Weights of a small contrastive audio-text model.
Training: soap at rate 0.0034, batches of 128.
Rows from block 3 of the text encoder, named by matrix and row number. Rows with one number belong to one neuron. Each number is 500 + 50 x the weight over its row's rms, rounded and kept within 0 to 999. All counts start at 0. Numbers have three digits each.
# gate: MLP gate (text_encoder.blocks.3.mlp.gate.weight, 336x128), inputs 0-63
# fc1: MLP up (text_encoder.blocks.3.mlp.fc1.weight, 336x128), inputs 0-63
# fc2: MLP down (text_encoder.blocks.3.mlp.fc2.weight, 128x336, transposed), outputs 0-63
gate.52:382547446414458520460515459488494572446433490524481503489435455481464436543509500436532506580436556583404556512473498521519568556500422575446512486534571492497487462464508491414462537542400530
fc1.52:466569493519390480525551500529475465528508464548457453556547521487508413470462487479477559484504580480481559597545479528495432423589495448480521515461551522523450413502496580578608547465477489
fc2.52:531457515516511491509471452449429452554499505513462485445553481444564435502478514434554459525525414586518513545521442522541491476454457396551519431537483475477486409561461508607475624444466421
gate.53:440458563440480505496545528554560513471555428544434478508431462613477462476512515516483462544564443538492481487502549600557571454408413557540498460515466468496463461596522565531486521604565436
fc1.53:514465553514446476450559501443511544624484564464507564501369448501478553512489511470562470582515547532503560372450485522531482479519520449526470429438468490524539493457515402499480424458576555
fc2.53:506505541491415604477528452489477460498538350511441444470575473439459461532536539552522575517510570499510425594494543511566502557498544466441581524461438518463502543541528497559520441503517448
gate.54:546409560591427433490480497456566532571494391477531509507525464400390516485501522468514491485476472585563502473520498468668450570403429498476481490561436486477480474550474502516572493367516534
fc1.54:550477540533556458455561496467441465481484482478558521506547449453542361435553499517479437486622569451445517562425419537465515457474519606482485470430450558498451427491565426597414482463515504
fc2.54:496565454563543583490418528493482478426509420466523562467613499546406515528443553582355535402517570577522444459443532577519519563474523470469510485506372536476577571472571466456465568527568533
gate.55:468567607489522563493469449479506547530474493551470452478529553528448598462503485501448513430492489459458458466381508535444467505506460567541530432472638552478450504620470555471589553508468549
fc1.55:441551525490463543622507434553531512507473528448437465438544572429442562483490564573445520429522539407533519514408471538537494440508489457522494516509616478537429554525532568393449518564515510
fc2.55:571499524465481489450513548517443453462529465578511546492422430547492408438533500423520485552513563528622546429445468510590429517424507450495510557548460466517447467491541438444452520483565503
gate.56:518526497599432478557490410500572414528404484438471507611405561439524537435334426503509544631532507523445567472483434516496488474491539487511445545519506513428496481508556420574519507457463463
fc1.56:453439563488561584494501503466500532586429514524568516500490462472609546519517520449421445416421551485547490493556519513565516557451536454483534531544489618489422422434532542522533467448524501
fc2.56:533422427543511477519507495483522475529377530556554561522480441492480443448413394506489496528474589449460483470518507460486470470554473454463419484612421556534545515582562517562553456498554456
gate.57:552421483426456472462466523448585313431447454455589503545498397531510560536465425536491456486448503543469451510520551475636462601516534482490519459515510463468536458466506467553506472445514462
fc1.57:529565577540546546544486511571407491570406564426473523419562470523479473495482524538575436484585556564497532475433528409540440508475473510407615442461416520430472493509570483533576467405462477
fc2.57:586353383511541504482469524494523434509496558493581508537561473432432384594503442553420485475512505503487517538531454447566424532481452492512574497535486487565486489476523507480568527469474491
gate.58:448500466469492560484503450527508497482409515493489551530628542453556547422580578479535440519612574593495486467476512555379546476505565523490591615461521555561537528516506447505486520488486497
fc1.58:468498469519521549531489512549446493505536463489485432450535503547520547494389404547486553465473487496456574528461503473551494566501530482522494472477605442489501564516499466474536556495475520
fc2.58:502488509538546518531546541441506477432555441519499404492428532485627490440588567474492481531504498536522420475513477518457562463490513572510442492509430542518432464484463443428473455506538606
gate.59:444474467476514497483479501509514477567469541491467595431457430474496481477464441501494408571563502464530485423505521532521502498550492459534636515394500574543418376497548410532482471524466534
fc1.59:514452423474465498572526516440541530552506445530522582558508508468594583562482432533444465532515458461454534509445446545497522531510510620448461523425490446557580555459542553513558383508461465
fc2.59:477469465491436445577436458565467484388488558455560482568561552516564555567434444561491466419465427530544505476545492566454464457457495551431449501414507503515489581541488487551537506465496522
gate.60:563503463431514503519605460414550510549429577544489504519508511558512446536499527495538489524606517470472511430453454474490436541459569541480564423489434480571456477596509469459505472366565563
fc1.60:495433480497543423513509482541394488607465518459502480491479631551448498558517473468528533459410501410497477494538568526490494511528648536512469521513519489520422476462495567567541571506369493
fc2.60:406418521523605442519490468527481593512478504473542490497545602439498506562528459479534430501404511444451532562434406501442570549510530461398546395531507465518569492562442419541534549490432479
gate.61:499499488520475483528502447529546352439522447446430550407579389395515574520512537522556545487495564545458567555534506561475554507464453497431519489484460500525454565552416522511469526511555475
fc1.61:576536499562469592461553516479468506555520527486431574495526580504514516517505537505503451525456539480545429502499488564408500385430481417364526426533421471463549503439532534456479530554539562
fc2.61:548464565556474574537441503523496438550471489441488455552548582498526481545441438510460538479519498536488522587484407563622473488466476605418509436457503519494577540561490516543480537447525614
gate.62:470442501483405491462573448395458510508412550434420587457491513482504404437518531490506490410533469575509423397546499510569355493493518512426447475459520507555533511457459479490420514394496447
fc1.62:471447500594522462509515490554440465441534446572409515472593473524494428473494509435518479564483483532434511498449654630596598513472586509443519546581576416510533489502560435499475496468504493
fc2.62:473488515460554439509491442565442539430545431535477421487596597534484461527570428446476473465508570498624540507368479581499516542503496515501578481558537434493427521508563503575492514548561437
gate.63:520450482489565489498445447504434513538487384475496457514581510372481574554482517556561463569557499533491481522546510529473523500489436387406475404476513492462480427564524503455511423488499517
fc1.63:458497555485537506456417425472536423470490525373538482540642541468478504466467473464456458567483505441479493615521575593483543454541604470482528419608481462530511522395461446526515490488517369
fc2.63:463471454521494488511545541489550500502427498472454544539535496557521491484565518488503463556546492463494476607511508487499501431525514435513530577536382618488522476551491459509457531426603540
gate.64:533614487550448503506495533562474508506481495562491592504554407514545527570467418530509495533477509471484475397486561426497563468566572643480476535449479445487528441482410542539436484547493531
fc1.64:477486525500517453486516571531432553558492413441629494496530517488400445440478448425485494501478478522514553489534488574499577538443480555443520439462509437515453502465452429489476561526450575
fc2.64:460598556456446532510445506499424497434470494539519467434457571491544588458442500510505520509494485471418475508593488403429478532440527393522550527585438579506473447480441534438488450540555527
gate.65:595534463471509535476576485442512394443561490498482469432467490456459599500493505515463570426473491509583519546479517447463525479492464552505590501461439420488498454522456538480493498487482580
fc1.65:519468536513483497625449461577546572486590525468581536561562507514529572579524495543547568512511543477489491509465385516632494500450469446454557579435564487551518585467549403564586528522499523
fc2.65:537455479489464467440481435476449558476551537515540407490611456460574553508481464422553417499427482485460582480524494462589510562481475524509547479544538492557521518486510419484600390427472455
gate.66:522517467461439489455501539572490511521458458498467434508547508506514523463396495546483436557489467505513363491525448424542526567499488532513616540534527474514403470559532560579400520576443581
fc1.66:443539427491510416553513517479561533422559463501488407495535522487497515499506527636429430556528482430486482426474476474524433481533387580549557457492548440534437472542510479446550435485497538
fc2.66:525563501604347568539503456484484435498519495568486440472541521558585437505506452440541570465554508445493579449517483386491480523410469495538467511533470449579580428546509471427511449423549589
gate.67:494441522553460511586465517430480427525441443483467529460511514450629489460469498508424411407542527513484594457440512560525543500554536505525429448513585518495511482471469482515600440563569560
fc1.67:506570539484565582560515482491544543497509531469531537431437509467523487537557605471409512499581559420474600413454510554515543439492464536504537478491461475422602460509456589463582515473510514
fc2.67:466483523460513472455441507530498608501455481502422488496428487407428504385460477507472470449572456537587476442522609481574481523543496487450474375578509433453512479471489483538494533583475514
gate.68:458483477540520469369513495407551501545537573457573489517485482490550416491388506431472496545460464611557514528459525544529526504455556455502495419470568472494540504448517508525528547470546534
fc1.68:447450454504515338427483515467522497470452524519462461455524444445490368591482488434457585488447533544491517460526494509519493391553534453528529478509550447526535407446574439532358481469611508
fc2.68:441499525575552478497506487563521508488423517523523468426443506600595480535442480566507514400478550593498447502456490513440488440451527498520513428385517513545427367443403441501518569539492468
gate.69:545449556547516562534550508477479505459452505514511506478573510512433468484377522497505545484461487489528560419470478501534414471481453521562464488515590460431462554500503517586502475537573549
fc1.69:434532527544584524478449535538483535534426471456547458504508557527574469429481487399528438531559572562429504476516553548490440591472445443497420509484408532511576426428454489536540501445480606
fc2.69:519527450534410484441540574578457559473537494569600493460403557406508481470484518481392519458483478480460518536428529436522569513455509560567456543490464398486435507581523461470491533502619535
gate.70:478409563545467581527504525590525526582541508625474519492480445555558559496497523530417479550488520563371474496497483494455568459481620533553507426511432574547546553433412411550480534478575418
fc1.70:548506517467543482479554582533516566432484422532619556565560498449466482531530539511470409506576497528618537572570492460490527456525414497465461485579549491420528501534503516481515519487424485
fc2.70:393552522412426483553540501520439516458567497453450391548543441504487479489526563525528511545469500654478523495452586553591482502533515572538432483514494504544509537482495629593488485527473475
gate.71:577495435477447563494485478492448538440522565448478433483589513472485478493466532557503500588526580413551485609608508519516448433542476511532491441498471478481438577520429483425520531456518560
fc1.71:438487517609487539589519423457494465515521482429550514496592511470450551495502521603467561493561580534439472556532473578517514422453509468512352497449485520522499506471423533557547506513454470
fc2.71:543540524563498516453485473460514439519444552482486523404599509504560451412503502390539548490509593498426380605474563450495569531490516537452503513474620495436459500444462520426477409473463453
gate.72:530506432474422476479523461460511433558494406531431589447494404547523475522504546471445453455587541608601528502527486531487613509524513505537459567455432537485460569516573444493489537483538519
fc1.72:419538511458543512606552467476474423514523537469447588453521483531521547490530507521566466469640437516485497464506516532593508425453543553527522484479490504497492455524564496463524445451563393
fc2.72:433555524508571549514488433514414558487358566537461549517610488477477613537452408551470481452529469485412491452494408542540423377443437476509530530589527436527433536544491519587488536493464415
gate.73:495459499534529543515550505418483509496377518464484503404510404545461477492439414569571489444513470500592527420507609433493412499596528449529449514471532528484544558566447471492598417513376546
fc1.73:521542533473541576483526406564506490451517501454469633545503466557477546494510437529516569446485533550533518501522483569438490414541497495476550563374486430500486472529529501572501582497552457
fc2.73:446461487429464512470509565470549493592468495496467534411558427522493496477456415511476618480454497451463403448546481501566499598585467561564491441433430522573473483555587601453536507523405546
gate.74:525526443514508518462539470577487577492593466396459482388550419466589470398483605559523504514563540552519493489479495525506513561464548479563527505542491585486473489521512554594533539535589463
fc1.74:500496420464574570560456535555500488517425494526564393470520529549505540474519525464504521473465543442472503589508517486500505584506561496584555462426466522526444629447455493464494474583614507
fc2.74:502406461568551574589507450503471540565456521461450522454483489473428486445483527363502453467547475390564356498589511505549471589560526504460524526538593515525464522448531524560462466502565522
gate.75:602506478516494495507489490400477498471568478500486458527494602506493525476476384553598481501475485533427401513513533489513493463451564501498554515535445463495513473458525540530436488502520479
fc1.75:454461518459448506547428504584531496526484519436408574611518541428596475573439466521550544577587550475470462604491559588528493497536471491426515476523432551562557555462525534545459474497477479
fc2.75:575460523485480549599528438477497463510530457462512464488481519475592531611552440514466556402478479480491371547514438364439469417439508531413438501489474520452488470491496518523413545556521526
gate.76:596531442434591485471500443494430456502449452507527533514564461497409493419490462542547554498611531499472392480543486451507440469470542538492443509504552539464513475387574516393480482479423555
fc1.76:453501363509467563478464542539440525607550532532461474545572510478445512502480420574556507385483478462480450521506451485452518514479494486567552436458473544417504504528513397545504459548512439
fc2.76:516427451490418524426495519493485474582459620459565405485491466535526479533494573511578477522523577457534498531526571575556455492529529561578423597506527461478568504458555450495530475385525514
gate.77:495463548597561519383543627498468536612402556556560575622429485508438510484510460477480500475500548594540488541537511428489531506512547498439558548492501514545493457492513375471469467523585585
fc1.77:533479497512587575514475512524538532586467397537511426531413456515474581530474539540568516419477450500522618475493445506496430522476580467480483433505480501482476493565594539548489483591563492
fc2.77:552482463503570532459485443502548492485516580466499516542430574554617561546549456527446442557457457535498553474408496553391500506457517549465544459556509473537521477428463493483539610507583507
gate.78:567493483470450567545523426538436490512482453536478593553514490438520508533471431466551500583577530548463572467433408469439438534399449525510481490604488513484563555513564514426567543497543479
fc1.78:511490475508486532490543554506574423585480519534511444412471526567416475479468464542536480426612511547520306450457470468496453518408475488555512405514531493398479511460537589566418471432505502
fc2.78:511567401548504428460576491481424514593521600471508464602432439529469495507554612513504457512438547471540419497478422490534440505483496452523545424457592446521512554510554496465464448397472453
gate.79:539478465461444505513415514565501522485497497432539478515457563450520557470482486503382543521427555495506468525481522563516590474501443491521464581476531645513466502548538533550464454454500517
fc1.79:574574444547489457507458444495470572512508511538552518490430450476458457493607486433536516588412569547511573470365528419550493529430464486523527492497504513564454502472427491453494455462531532
fc2.79:490567532389498531505477547512523609539490524444429459553468480451524569544537606493545435485521406492542493409503487521474530518505511454553564434465459473550595493589480526522415472568506557
gate.80:411531560500471402595517423520544503517404429538483521481539485425479623477488584581470530563558476535477560448523499584422491410459513562602586495522503513527511537511500508490532484474534499
fc1.80:509477556534544491540556549427394492536514458492432550508504483374459602573497518473465491611541396500498537504441517545557493453430494498602505528480465485433513436478542497470519506393522555
fc2.80:495552544423547473438614511584467465453423507518527487411479493523438512397484448483535510449549493477600470559452521492576421454545483511485499604494486497507435427444425439548460518544429539
gate.81:551537496450475532434504503476491525508465587544544557452567457560485477470456482453477531497409523530475478500523516492558517540537508553484465427499602447521532509555501536430441478577498401
fc1.81:464546560504506463419610476549469481519505499459529469523456441474532490459513570478508608462495464533510506448504416457496485579561482539522548550509510437507602479463488552469427604461559507
fc2.81:450423428539554442582513548448500500507447487519461518500518447404496595507403410536481492532503520510546471517537452505542486415493478507463437523512451545611452494434538578497540487511412418
gate.82:468475490531527467549633476465477459409484490421499452403502518508494467474445440516510486474494493511538630544456602445459541516526468512518490540535643536419425443498429543375508469484454509
fc1.82:484448490503513464566502575532505414534423440505470443457605559572487591529500506559513482449470466534513529461601496455489454447383534456528428467522527480506559525420594531507448522566503552
fc2.82:464515495480449493492439486428554485527503515505453555491543382576511435519518553469564494455365447482493488474510491514516507488429414435504496489426599455535642536458465486498479449594559305
gate.83:554481515458461546399533508530511551588459431532583553483595520551410482518383468465396469491478429545455390510485528554507524539513467440539509457521397489530402469465449412497483530513533558
fc1.83:470613528587577489579396523515480568576505467509437498489541552483567582498487507532454466557494458562507538396472514492444585533527520482505476429548485417606552486456432537541635388544499479
fc2.83:455479473547469556496507508585470535501519543554460456512565486592493512503481529635503533504376538444491443615510441488520516464528525515540600526477573534577579511519438530540508422450572556
gate.84:495588516448567499506525514483555446511548597557460473545452465420508510517500519474504537611575372536498582480466567451468549430534488539570432466438526469575546556435516613546434525503506529
fc1.84:478523493507462403509588447505572528548523485593543511505464480439433471502535474458580490601524512476490553492520498458503469449519398512497571522509596431561496548485463485529499553512446499
fc2.84:462512426513512405493582465408459495520416385520566516476517497455471500518457462590432537479512579533420465462612573491452538516575510460472546527570588396433481485545455514568489478585517484
gate.85:406378555497473463442440508492518581541556423459461546403386520446463594468587527527475514445506516507524576450483469535524515471412485441406497577440485521474434569474413481486495460480546544
fc1.85:423550434482431499379498566499572542594529490417525585570501490424432549532583453508430467514498452542476470410542461473498496531449478620581505492529467457569522545473509568457474511499557558
fc2.85:482602489509382489505484479534448576535607516493536542487469502513420550491535440503558517546439438530465463463467467464513563556462437550552523517506508517614510377485574548464494563468478632
gate.86:495516483501507470518444536502483505505468407498515476493518386523593554530494508493518494466481557466439516482458454556464541512446505527528497436526499507601506553418451465552554551441558560
fc1.86:510528540429489539504530468502416550593550389453642481539529546413437561454553577523518538444486564534483510455455531509457430480520463499402486405447491504514488567424515567456566526469441508
fc2.86:507494578497548493499451453312505498471552515426528474609483442399467509388460527494529518484515526454517463498498508529632454373506564488532504493516450499505449493556539504504487552475534505
gate.87:542441475480522617594501487496465580506420537484553482531508531395565452533542433532525514520510592544527506467532546486501484467569482490506382462573549517531554504499490491438522426464557417
fc1.87:592532491607543482486459572477518547578516468580479510602454554570507475505465551610529504552509520499481533507518605543481527537488443401510461566585502519530487479494473389569552514530566509
fc2.87:454526549487569435474377481449420545534437536570602528550526428516478588532506418393532566537502480576560578465482480499490536528525506481545526536556536523551551495522415528524483358479480458
gate.88:501527508440434569482530499476534482375602465586410553404522507470410427547537468519457407484493493507492416550445500473452488571512467543472513419499464532442439517599549499503465500485457450
fc1.88:507485565424536476477524497497473458515566512587476506474614465556579441570394424508439507434518551535529385523504448507447451455478496482428372531421513430486399482461446512447483532458502607
fc2.88:450563465536563559542547507516502484487584424478377510480510536479503556512522490477501611536545412552505463564466497468455538537514528413451553544488496531511590513501577549493536461496553489
gate.89:550494525349468553461457514517587447506427473513512481526535494430451493498464464510548455552496449519506414491485431514471531515510471497529548542542544533497518406547511468520492582483562543
fc1.89:496436493480408436577537484492420458461475554536542598525550449482503433565429490554468570547592559477499571543502578518555444547513514513394535482546407456461470539432470469503552489587516453
fc2.89:483544541379546509563450502445527469502556543511485496571443488476503479522490524547632512627499387507507542487483509495488442502509514488577503487535481513478504565495558544630627555517403473
gate.90:543484488401413418537423454435573506471546501431451528480469574564460432445491444494483495502485495470538536533439478548555533473494533421588445536458414472549418545595432534543502459542518517
fc1.90:450554460487463418402535470479519542433462491513573481509470466464532486568521516548567597512543572506491465538401499546468478451458404544479512491486517550489480500473540464568445520594592483
fc2.90:529495503565444416464468457528453592477409440514520395533474550474453544498483507485546537388544518461577526381433523622414496542464477575511467535472544416520501440555497506539462524603552526
gate.91:450528523554479509457617534477453538557594503466429589544484472479513538459467544564467470555555510455552522542527491542563523477496473495389413492501505489540546512466524506515447619392465451
fc1.91:478588501548512500468529574554512579515607483513454545475514437477484505584473509526424570445497559366532462446510551472495468624470463479445532460438440473524495562577402583488428580487500461
fc2.91:500495569474550512565398492465499556510463413561513335545568455484481478503417454413449404595390441525539541537523474492465523487508450485534511516511459465453469492525444534528513509494492466
gate.92:627448481502472488507480527436461437566504567492434486466434479427581437493485409515503463549543424469476546426491476569458566456496573530488434518582536478549525544500493469505552543507513488
fc1.92:457538440538489534465545515602547484505512527508546511460519458375462478530423474532483499469563576570409395505481513504479464484482440532634498493359533549401513481489479421455427452451496504
fc2.92:448468571549528499546525503514529561491521487478559419510388500520518441432458566547478586524563463562522508437472483449495522393477559579502384464490452465521426487532463525544509526510423492
gate.93:554439555421396568375513463472501506468452448570551518491582534502614447551520443478612526439513594511576502450519447465514535511576618494468455565481607474468589501480516535502464523468415466
fc1.93:539525558460580500599500541440576522578515419527519509464449481479506429540517514446503439523509461452459434524553491484478416562466477476535547492502447501512489538488589413492458566541529520
fc2.93:420506455413541492491445438493522633537550578502491472566410458506386473538449461491505510515562406526527617406522437522518562523498521546527462510475459440564515471525489415596598517540517457
gate.94:530517535481521479541524524543580495528481487472503570494584460481435470445536536559520523453486462535543488487531529534482395478606485545486475486556402482450511585535481527453467506486515478
fc1.94:464495544432452481428509473543409551418501519532507524455439545542567479533558516529519508478544575452373659570515483513476484458432430471520531446522494502534509497477484501488463485477582489
fc2.94:519420439490516384575506481451452490381442481407573430492512472448437456471496598405505446587496472470510517514535567434585470448560508510488480495628409461429482448583524538512513513495452469
gate.95:499390516549423538502464518514424491578487517477453484471532501589436481527520566459442531437465585410575484532460474459497489529564549477563401424534403582533492438504446465479531503505552524
fc1.95:464473512482519513465562556489497546537479517510461543557515406512528568535446503467599529546489482489540564587538552487473469435506576507495494663538456515477463502505492503424486487549425460
fc2.95:454550467478523465540472483525542536425521561536557540547508586465453459514467486554431474529524605548514477436552384506522457502501450500481512428416468511394479466506490500389482604489533512
gate.96:510523454569408505545501480460528548564464564514448432507477544539486501461490608471470513537571481540578462456492558553475425506411468449488463507497559462481515528466538466586401590540517508
fc1.96:511442489519509462539527495445520415553497441489566531530431466466517509578433447450589565429454458488608544383452523443553566549564501399508518511505454569620569617489538487468476452480514523
fc2.96:437453496487472410510514516504640502517532433498537487420438457485481465452593489468546514515573575597581387566467488489389538492435472408424487628502542447398550503448565448445517438550549443
gate.97:551503453590482546564444420478472527518572523422466499517430552494531488578548513471448528595457492580578582505562459492532502558462498478608515514482475508554540518540590485566547443515568523
fc1.97:479538526498475476527488485411501458550530444470473511449468502534461482544513504569521472531555467538474406494524458486448521505480461600568479463506592440525655458547523508445482578443520486
fc2.97:527547460572478474505404451557516444502483444411561461464534582571488443438533521511527492519489546478464481448538547452480552426425500431496562428556577496486415498470474556370529541537472413
gate.98:447504444493478506462522441554545470477606508506539532492565469570537520461490522420501560526635640494543481492351511530420517500601539532549471468468533499564561506513520454388492526477553449
fc1.98:499510480540582458413492536449491504481443597442477476555459426538472484471481503450451544441514509539510506489611565493545528511525470476598530525578461403508441449555554448378574539430514391
fc2.98:475437425537534467521506600507557469389467465565520636388499459520466465465457461523452431506562503424513492464602538460538606514468570488513503563537465437540443562581469551518524526486475462
gate.99:557538503535509473484425518540501432507488485477470556535461453506433406435549467644607426480466493562494501455518508551563415381548460391500497495472567554476472442442458509513499527423479494
fc1.99:435530395497489489454509446538516546483509434507480553411491499553523442476479565416562489403410502518479495463467516507466417479533526497374496466448473538518503495470454470531478491478442476
fc2.99:558462504511509537506487493476506485461600401526433549437483469522542466373417558529533465464509485493467426468393512499377586505550470590476542596477479544439492481470471497530499470529419449
gate.100:442428485523593421540428417546456512443502459520538499467409532497551585512387454537461399511557504493441513481481432538540504388484448521489478586509533573517427421486497472503499457540552520
fc1.100:456504530551533456515441429437475398577528437422499556535541513507455440507501529420592498537588533479462539453552412471428522565460530391499510477494495569665523514501555534516527513413538458
fc2.100:543513530526517545468512466456547494402568485470481583542481396488396558572554526490543428487538591567563421511549585537597476436502552463508452475527501489487424411500483543615439605499543514
gate.101:455508556474541503557477449447479544473546510490507470451548508469420428527532477480476469494587512485511490503512568456528512534534549480478408500507568471585557446408572541526567598518458529
fc1.101:461498535506512483674493495485548397529491532517448574510465499446504504519571528476504488447526448467583568471570441467563474558502586535471387518552418591521556465467504581504518512431464541
fc2.101:493419531512663528490601499481496446464444457467612473499525464506532568469398465561479429540425433578458510407487436410508480425490534507463537629442465536518483486569442392479532477498530559
gate.102:610481487516575396455564455509440357521435503432410480591541486514430453532609518491580517541483471535476416563523512519471475517579594532560554457570515469493550576516549474576425489457545471
fc1.102:471444522518486586371537535497561567516517458467466511533553609503544589524448498368527519509471524474567596490479568599517494534519534485572560522509462499487522480537485503514515499576557495
fc2.102:496601525532529537517491505481480501483490498637493481425486496530562379548466369501413446514487506522506560463501516518563497473492548489554478589589562485459469459555519473546439552468526561
gate.103:520491533571429454633523521533446549605450416546501488554547469410495393516506602469504475502549473418455589526585517503573481448544456416501535411541508489541464589454527450560488537553517519
fc1.103:525548548571511538494559548555486467454468481602526601607502474469591376464502544563490484515538473571583575517483432561488532508443483476432522583525515453505492413534507523495417546472522509
fc2.103:520404417466479532495509568541638520398423420452492402430545391498495570544522482550482538489545507581520556469463467533432509537505523521478526512503505497454492517492385471526440469484513577
gate.104:451509494548500439526564489459549474382416463521480515455491548438541462528510534568579401502536522510567480548436541450450444510425558414505487473499433442482469545571406516529585525588485508
fc1.104:418516553444498434571476420486489482531510384463512424432487457503559477517541491504555367456543503501526514489465550511482493435572449511458481532529584490526480489510420468618443497451492489
fc2.104:488494475487505532492429543560542419422515510455386462445526530493535563445482498537485581513428496476454491469505366443518512465458433476407509482367382526484561509482610556465466499521460543
gate.105:490433524526599531540573519484615442562446424496534508409573503445504522539499442490548578457465533494505544530525504555519493485546580449526565572491584518497466506478514532532432552488419478
fc1.105:485488548498573422512679548490501498549557527527417427463537525539514470465492510443551439474478450476509549547528497435464578520485544400519490440528524504449529420570492550507499462454470438
fc2.105:600579567467449480492488565519471456536461487492434502510584563550497569479502473611520471354453609488541484524526491490438486454581499537555493604472630534489492437437561441488506549549447472
gate.106:505554455463526536501489489488542528494483377447487557501528514432541524433522455523442468415514586429438430488490500538439494454550446588559488489615540489596475519501436508429495392459506458
fc1.106:532586541540373459579532528491528412547494471541517553519490532512523463459571481493492487556449483398483526509367520577463430464455467471407449539444471383478565543490534482541471528480485520
fc2.106:529561514480417544495563495549426560515497526568515481558540503536593532574485506508575514479461536527427586454492479520511393520575446508550562504494464517506586386501453512513513497507525566
gate.107:438501540519489524405422441495445548568476491524464470425404422434560355455522484524463483437548509502429462385545567503530412481445507467537474551531473479456516445410551492616395543456461542
fc1.107:510482570545475461476426489445510493429535538484445602429557441565522452481459596503492583592449473451503540435538548375474506505496407506570469454509528520515457485477503493578496476593579444
fc2.107:461543542481618596476492470406505455553500429556436478492584468611478500471422560414555507491569583470594512448446509477428472416541517414507469456530534515477435553470476513507487480479541483
gate.108:504523498582514572488414511506479509501442516516465501501462447462548498551401492503414503461493537400524466402452511540530554570594592569537513442537480473498490549571537419627548526496563477
fc1.108:588388509501464519439431456482483523541492491472478466459485508578574542589400548589420460417409527553489427389428490411529535527504506449512498417537481497469534528543496464551503546506522457
fc2.108:450600419474462463532522496436527429555502412560558479472591582634495451499534506426541471545452562529466519607518449440468469581406457525486473515456487509589589544521541548427531454485559513
gate.109:571439486416421475443470460485584556549602482542478482557538538394474458554513549521448548567487510465487496462492480599548361441581475485514536472530462500447480529483527503550548477522417600
fc1.109:461401476469351540459477443387596562479527575502554463598465473498512520527513484520521442505492552451488511488468491522485512495507470410537433516524510448431464509555476372515455478560519476
fc2.109:575514506420586527532425462428565530481573462433571538529492503477417553544413422530490529512518517536543545468448451537598420434480442535543480428519512444454525496498456405486549501515554509
gate.110:521404481478487515497540470482469459551563413552471465529500475542458579504512493409598559449486561534559470511495408557568521528480487547605483551632502488430401463486515432487535457483475576
fc1.110:469542416527536445445561532602481474473551517536441514446580537456597485430515509528460448507462562508440559598553485583451458532447536457488500517548552506628537487439579449471402549546524523
fc2.110:525476525547535489668517491513488494486465563465531486531460486507472612406531517473484465534445518488531492504551384495493471539501484414533474493554441536547625592495440523573568570512470345
gate.111:440514473519478573420465563487498547513470450582558415417565505541475427470473507571473505527382457474410438548476559469455482489537539517524504476488540555514437454525504500521483492484518434
fc1.111:536519551491496486421470434436483500454542431542419591502533482475486592530541528542405481488448475491559489485528506497484510615559536385470469530461435552559442456559617552513555469470494576
fc2.111:492472452593504508453519544508497473468374477452588483510476492472527491543542632558444595469482583437468436546431461572455462543521573500507486487448481507476536496528538522515513399495517535
gate.112:575503457560574496485460520458480495572540414546554551462557456512437510556557535506455485590515444509594545513532529488516546531434532555498502633528499409506615553388463441563607578484537498
fc1.112:476533487532553460523544482511488499514533562497484589467478575581561489500386421550590540497560509439518625506539524437525537548416436463458428422539446498548560512492449540490575481450588455
fc2.112:456545488487497540505489499552559565554438613456513584474402535500519547590514480475522568446487482477472522532456503484478433460498504467614356528548555537579492507484598443487548445448439541
gate.113:561485499526470538534503583413542537567459467484456493395457499489410598484507512491546499559542523576485450390600441471524533525449568515457560531596557588503433472461531488451556451569515403
fc1.113:432550373490452465493459411545579516514472460428419454464483455599525506497496491562413542477438398502463417486502555484411551374459646460504434477478549395470512490557405448517531520496579496
fc2.113:429500431420554482497502485501538553520513413483407517478489486442452526480451561440535494504455514621507557412535464526542452490499500439524571439475555599453384534510440464566624466558561535
gate.114:524576448527546441520460482447413520556541484456538404484514482570548519525554583495488547565494534614584572465465457516526429481441510524403525543535479480549583464544535498476558472499435488
fc1.114:480514507509499503465544483469419566548501484461558541458463437507426416516512521564546473579586431516497544486489561430393505505591507450518532534530445553550540472543561515369512457524491507
fc2.114:514504552458502552493446484363479528470471424493526515549581447528505581506567602539445532499526540530510519614515433482433492539568500539527513638532524561533522460591480427533477542446435449
gate.115:540418562608522555471384483421523508522475527511415399518555410505552613542451463444497448426546510501541507458450553563503537425415566566440473483459609485522480544560567472490471536521512458
fc1.115:480506536435585518556530470505456413499477476448612494532469460494465482414508453525418540427486478423503500520477628529445562563548498536479501527526513525501484476458573475498526495468500466
fc2.115:470448466505488520424492600468570455483499499511467455548475387550560560467554526457456481477516596497493414438524477447499518515420544515519436544529506525481522528618450556461508488477546459
gate.116:487456483516478565485508523597464504467549529451496426481492507444458526481582494455496467553583459465580452545500428579417511478486467576531468459581450513565505530477463429490518421534490523
fc1.116:537501458384498457476533527553434526550553534457492480539459624541525528464461528474529537584523467493557504505591433517467578548471535492451473451553451538493411463507500478548539521569547456
fc2.116:533558479509520528547424440481481535502521472464514586559510477463462572576398539502487502555506517473479473644541498452472487430476475498579531548594477450477439558465556499579469441520496542